config.toml
model = "text-conditioned image diffusion model"
dataset = "dead-leaves pictures: piles of overlapping shapes"
train_examples = 72500
image_size = 32
horizontal_flip = false
conditioning = "text"
arch = "unet"
objective = "edm"
cond_dim = 128
tokenizer = "word"
vocab_size = 39
text_encoder_width = 320
text_encoder_layers = 6
text_encoder_norm = "layernorm"
text_encoder_norm_position = "pre"
text_encoder_activation = "gelu"
text_encoder_mlp_ratio = 4
text_encoder_head_dim = 16
text_encoder_fused_qkv = true
text_encoder_bias = "none"
text_encoder_qk_norm = false
text_encoder_parallel_block = false
text_encoder_inner_norm = false
text_encoder_positions = "learned"
cond_dropout = 0.1
norm = "layernorm"
hidden_act = "silu"
widths = [64, 128, 128]
blocks_per_level = 1
scale_shift_norm = true
attention = true
upsampling = "transposed_conv"
init = "xavier_uniform"
residual_init = "none"
optimizer = "soap"
beta2 = 0.999
learning_rate = 0.0018
beta1 = 0.95
shampoo_beta = 0.95
eps = 1e-08
precondition_frequency = 32
max_precond_dim = 1024
one_sided = false
adamw_lr_other_params = 0.0025
max_grad_norm = 0.5
max_steps = 14300
batch_size = 64
epochs = 12.6
lr_schedule = "cosine"
final_lr_fraction = 0
warmup_steps = 420
weight_decay = 0.0
adamw_weight_decay_other_params = 0
Rows from block 3 of the denoiser of a small text-conditioned image diffusion model, named by matrix and row number. Rows with one number belong to one channel. Each number is 128 + 32 x the weight over its row's rms, rounded and kept within 0 to 255. All counts start at 0.
After each channel's rows are labels from the 100 images, of 14976 (inputs lightly noised), where the channel reaches its highest value: "strongest on" is what is common among them. Only what is clearly more common there than usual is listed. The data: dead-leaves pictures: piles of overlapping shapes.
# convs0: first 3x3 conv (model.mid.0.convs.0.weight, 128x128x3x3, each kernel summed), inputs 64-127
# convs1: second 3x3 conv (model.mid.0.convs.1.weight, 128x128x3x3, transposed, each kernel summed), outputs 64-127

convs0.93 [157 101 148 120 137  85 181 142 141 105  89  86  86 134 191 181 103  98 119 109 111 191 107  93 112  89 144 118 117 115 133 139 169 168 139  76 155 141  87 106 132  77 106 164  98 108 123 150 124  80 176 133 123  72 165 159 117 121  97 212 126 112  91  95]
convs1.93 [ 86 118 178 129  41 164  98 161 131 121 103 129 167 161 162 134 143 149 109 138 102  83 143 132 163 142 119 103 159 146 171 116 129 150 147 149  89  99 106 132  88 104  20 133  92 153 131 156 126 177 122 165 141 158 114 102 160 111 189  59 143 132 140 139]
strongest on: large pieces

convs0.17 [120 111  94 161 102 121 121 126 110 125 111 164 105  80 130 100 138  97  93 151 147 154 181 144 154  99 121 137 104 165 144 239  80 128 121 138 185 124 164 118 107 206 161 114 131 105 133  70 127 116 122 162 170 153 167 206 157 163  60 116 197 153 125 131]
convs1.17 [142 146 172  82 136 132 117 164 175 147 156 101 175 128 129 191  81 119 109  96 151 127 127  98 141 149 152  73 144 134 100  92 119 118 129 119 172  93 124  99 109 103  78 194 152 124 118 225 104 187 123 123 100 181 120  51 127 153 177 154  87 110 140 130]
strongest on: shaded; mixed sizes

convs0.61 [125 102 176 128 128 154 117 132 139 154 176 125 169 173 187 104 150 127  94 114 114 104 106  87 145  93 144 123 125  87  61  71 133 135 108 138 121 121 162 183 146 164 156  96 184 121 158 146  94  90  65 133 102  89 180 114  58 141 118  87 145 128 181  94]
convs1.61 [ 84 120 152 124 144 139  51 128 110 140 146 117 163 125 122 129 196  92 189 141 153  71  81 155 149 185  85  79  87 110 100 133 153  69 130 117 168 172 118 139 117 144 129 133 120 132  82 104 125 182  96 103  87  81 153 144 108 128  98 147 121 146  88 169]
strongest on: large pieces

convs0.96 [161 101 120 146 147 145 198 113 130 134 196 122 113 131 148 109  53 141  76 171 122  78 116 134 197 109 102 131 139 124  96  80 114  91 122 150 135 152 110 173 124 111 133 133 138 156 175  96 170 132 152 132 133 112 128 145 104 134 146 103 167 132 130 116]
convs1.96 [184 133 164 141  91 169  65 147 106 119  79  77 155 145 137 143 111 118  94 117 137 100 156 114 120 147 126 168 134 125 139 132 107 158 125 115  64 112 131 120 127 122 126 114 126 107  82 141 153  86 116 127 131 147 163 122 139  96  84 210 158 131 130 145]
strongest on: grey

convs0.87 [127  89  91 117 140 164 169 107 154  82 160  67 124 168 116 169 103  49  68  91 114 149 100 107 164 159 126 140 135 110 129 155 102 108 156 140 153 116  94  54  79 101 173 157 180 181  81 138 139 146  92 124  88 113 120 147 113 146  94 139 108 130 102 124]
convs1.87 [129 142 133 145  88 142  48 116 117 139 111 134  97 135 107 112 139 195 132  96 175  85 115 135 138 102 151 106  79 140  85  86 126 158  87 154  75  80 173 158 116 134  92 109 117  51 139  84 151  81 119 155 152  73 134  88 118  43 144  67 141 132  95 188]
strongest on: small pieces; vivid

convs0.83 [142 165 129 190 173 135  82 125 164 183 169 105 104 183 189 136 178  41 159 122 164 113 142 184  74 200 165 123 125  93 159 137 126 167 122 177 104 105  98 140 141 156 147 110 126 173 131 151 161 124 103 128 118 113 135  45  98  86 124 138 139 143 158 110]
convs1.83 [130  59 174  71  82 150 145 142 115 117 123 123 136 129  95 147 108 156  63 126 138 140 133 109 105 111 104 137 151 141 147  84 105 152 109  56  82 156 117  69 128  55 127 125 125  99 133 109 131 120 196 112  77 138 120 191 129 178 121 163 192  88 135 167]
strongest on: large pieces; shaded

convs0.58 [166 138 143 109 176 115  99 165 185 133 110 123 143 124 105 131 138 117 178 110  77 114 142 133 105 121 154 148  95 133 136 138 142 125 159 166 129  95  85 143 155 134 214 100 118 152 103 180 155  92 108 111  80 135 123 143 100 117 116  90 152  78 127  93]
convs1.58 [136  81 115 155 118  72 101 107  94 120 148  91 130 166 130 116 118 123  81 141 128 187 137 172 164 133 149 126 121 163  87  95 120 208 135 111 123  89 164 135 148 124  91 186  71 143 137  86 152 107 175 189 148  93  86  83 119 132 172 161 172 122 195 138]
strongest on: textured; large pieces; dark

convs0.113 [160 166  97 145 142  95 112 100  70 179 110 179  95 124 124 104  82  99  90 160 155 160 169 151 105 200  79 148  70 140  98 157 153 157 130 149 131 107 171 147  69 136  84  91 192 122 109 159 118 122 154 162  93 169 150 118 161 154 178 196 152 102 154 125]
convs1.113 [149 105 130 168  87 144 121 151 105 140 120 111 141 118 105 140 146 167 133 134  76 118  98 151 142  79 126 187 184 115 159 137 120  92 127 107  58 101 100 134 117 120 181  94  90 141 166 119 136 103  97  91 189 110 121 159 154 128  56 132 107 207 185 151]
strongest on: small pieces; vivid

convs0.8 [108 153  94 133 124  99 155 102 134 211 170 121 133  97  98 180 168  84  76 157 181 158 163 170 177 107 110  99 117 135 129  99 162 121 135 153 153  99 140 102 137 185  76 113 101 144 109 108 155 127 128 106  99 106 109 180 113 161 127 128 108 161 185 111]
convs1.8 [166 147 164 114 156 134 124  97 146 134 126 145  79 137  86 120 154 150 169 138  88 131 102  95  56 149 117  88 115 148  88 153  46 118 101 188  92  63 112 132 153  77 156 171 153  96 141  99 120 137 183 113 122 151 130 128 123  80 161  93  87 118  94 165]
strongest on: small pieces

convs0.9 [113 120 126 112 118 136  26 157 171 158 148 117 159 119 101 116 157  59 194 114  94 130 122 107  97 147  67 219 160 119 114 162 149 167 136 142 106 118  96 140 172  95 148 163 103 144 107 124 137  69 171 109 141  80 140 131 126 153 168  95 119 136 121 115]
convs1.9 [132 160 141  90 118 101 149  75 128 110 128 135 104 167 181 110 167 158 127 147 152 115 145 137  83 163 132 115 162 114 165 153  90 148 119 119 139 161 148 116 131 139 188 141  89 130 108 163  90 161 175 100 141 113 189 106 112  89 125 169 117  60 132 100]
strongest on: large pieces; ring

convs0.7 [ 93  83  62 136 116  90  76  95 102 123  72 115  58 111 207 140 109 130 118 107 113 123 141 169  94 109 136 104  92 156 130 148 138  97  80  71 151  85 138 185 145  85  57  55 165 123 142 155 137  94 158 162 149 148 128 198 170 150 107 114 118 160 116 169]
convs1.7 [151 141 153 126  72 138 103 138  81 124 103 104 162 134 132 134 127  96 169 111 145  96 115  93 172  95  59 172 125 103  79  96 106 124 151 156  84 197 203  90 121  81 137 146 146 122 137 164 110 141 140 132 174 121 143  37 139 154 148 152 149  87 144 149]
strongest on: textured

convs0.15 [128 132  87 135 139 158  90 113 137 136 146 150 138 116 127 161 123 136 128  64 124 139 117 121 181  99 158 160 165 143 107 144 120 121 130  97 132 158 160 154  89  87 177  99 148 118 141 140 194 106 119 182  72 116 127 161  85 164  82 132 156 113 190 110]
convs1.15 [111 119 115 137 180  87 135 139 107 110 144 114 125 116 124 101 201 162 120 145 111 131 162 132 131 178 138 121 129 145  82 134 130 159 131 127 114  78 143  74 141 113  84 132 119 104 123 100 148 148  95  77 157 148 117 124 191  63 187 160 107 197 109 172]
strongest on: small pieces

convs0.111 [153 156  81  78  92 169 226 145 125 136 101 127 112 141 170 193  66 121 105 146 125  77 156 152 221 144 149 114 100 165 170 156 108 150 144 130 121 151 152 105 125 176  77  98 119 127 160 129 105 177 144 104 126 126 149 180  58 137 140  79 119  93  87 101]
convs1.111 [165  87 139 188 137 137  89 130 106 131 141  89 112 141 101 111 149 100 152 120 150 109 130 145 130 132 154 130 160 129 105 121 145 120  98 151 126  42 125 110 149 113 211 117 134 130  77 119 124 104 173 184  78 146 129 127 115  48 126 152 139 146 200 133]
strongest on: shaded; large pieces

convs0.10 [111  60  92 153 176  91 190 142 154 159 166 165 110 106 128 131 164  94 140 170 116 174 143 165 100 134 129  74 118 181 148 143 109 141 168 133 106  94 159 135 127 125 171 154 167  72 137 156 144 125 154 158 100  92 116 143 143 128 108 161 190 152 147 124]
convs1.10 [176 131 162  81 140 159 105 127  83 114  84  99 111 104 101 145 137 153 145 158 109 126  88 120 109 129  99 209 182  62 143  78 154 169  65 130 110 135 107 131 144 157 127 107  52 150 142 122 155 104 106  97 103 152 141  92 109  93 136 118 117 121  86 190]
strongest on: grey

convs0.120 [149 152 163 110 153 132 126 129 105 129  54 120 110 137 117 115  69  69 137 100 116  87 131  90 171 116  92 144 145 146 133 115  65 136 118 134  63 132 113 144 134 173 166 110  25  70 147 156 113 140  70  97 119  72 158 152  89 156  80  61  89 105 177  94]
convs1.120 [183 121 150 130 134 171 186 163  93 109 210 120  91 102 166 132 125 177 142 144 123 100 148 119  99 116  54  95 134 153  93 140 151 110 171 148 172 124  90  53  87  82 107 137 155 129 164 172 133 167 113 174 112 149 158 134 119 125 162  98 134 140 163 124]
strongest on: grey

convs0.60 [ 96  93 176 165 130 172  97 105 166 160 150 122 121 128 107 191 119 107  95 159 141 172 155 112 133 159  57 136 120 155 124 130  75 105  88 153 128  99 119  56  93 137 116 104 145 150 119 150  76 128 124 146 114 161 172 145 132 146 149 204 124 176  96 146]
convs1.60 [143 139 165 129 106 151 209 142 102 150 131 148 180  36  81 133 138 138 109 172  70 139 160 164 114 123 159 105 191 121 152 115 150 138 150  86 180 141  97 146 150 128 107 156  71 120 166  95 156 106 137 119 124  99 146 115 123 117 107  97 131  81 103 140]
strongest on: small pieces

convs0.86 [114 150  63 137  70  82 122  89 128 133  65 140 122 108  90 116 139 118 146 113 104 138 127 130 116 134 100 152 180 114 210 130 128 133 128 122 178 109 118 103 143 127 126 102 147 123 125 185 129 255 135 103 131 168 107 106 135  87 172 153 121 164 115 125]
convs1.86 [156 129 129 109 146  75 114 153 141 119 176 122 110  90  54  91  72 138 136 188  77 165  82 196 103 130 108 108 147 115 135 102  92 113 107 135 140 116 112 192 157 127 168 151 179  94 158 102 103  61 147  98  98 106 115  70 165 127  75 128 140 145 112 106]
strongest on: large pieces; shaded; star; shape: flower

convs0.37 [114 112  90 135 110 124 136 224 130 139 120 146 115 129 140 110  87 155  88 101 148 139 164 121 134 161 117 159 162 122 131  89 111 136  95 103 164 155 182 147 132 119 109 150 145 144 147  73 108 157 107  95  79  70 120  90 162  77 112 132 105  62  89  92]
convs1.37 [105  82 159  85  91 178 153  84 100 143 109  87 115 120  66 137 146 108 148  84 151  81 101  99 170 107 142  84 106 170 106 136 143 103 103 154  95  93 119 167 115 101 147 127 123 148 112  90 176 102 134 167 118 150  62 147 138 162 138  75 152 166 138 167]
strongest on: textured; mixed sizes

convs0.92 [147 116 177  97 116 106 103  97 152 150 100 141 129 136 103  79  79 129 177 186 109  93 110  86 156  81  55 151 142 121 109  50 128 148 122  72  95 178 140 177 111 139 172 142 134 129 148  81 121 125 138  66 152  93 111 107  90 129 132 115 153 148 131 154]
convs1.92 [ 89 123 130 168 146 142 116 175 130  84 159  84 126 109 176  92 168 163 125  92  84  37 136 165 133 159 109 139 130 143 128 134 171  90 143  86 128 176 117 133  91 128  79 132 159 131 143 130 152 170 155 189  87 114  59 180 177 103 135  93 128  65 104 157]
strongest on: textured; large pieces; grey

convs0.6 [147 110 166  87 109 109 187 103 162 126 110 145 182 161 122 157 145 127 123 110 132 146 106 190 115 159 147 115 154 123 139 107 101  56 145 118 108 120 130 107 137  89  89 208  62  91  74  53 180 158 163 151 129 118 130 179 126 101 151 119 104 108 129  92]
convs1.6 [122 122  83 120 172  86  46 184 130 112 106 160 113 132  95 158 132 109 102 120 170 147 132  85 145 116 107  81  97 125 111 123 141 173  85 172 120 154 104 164 157 159 138  87 153 149  78 137 126 168  79 146 137 116  95 119  91 127 121 119 179 125 107 108]
strongest on: large pieces; earthy; dark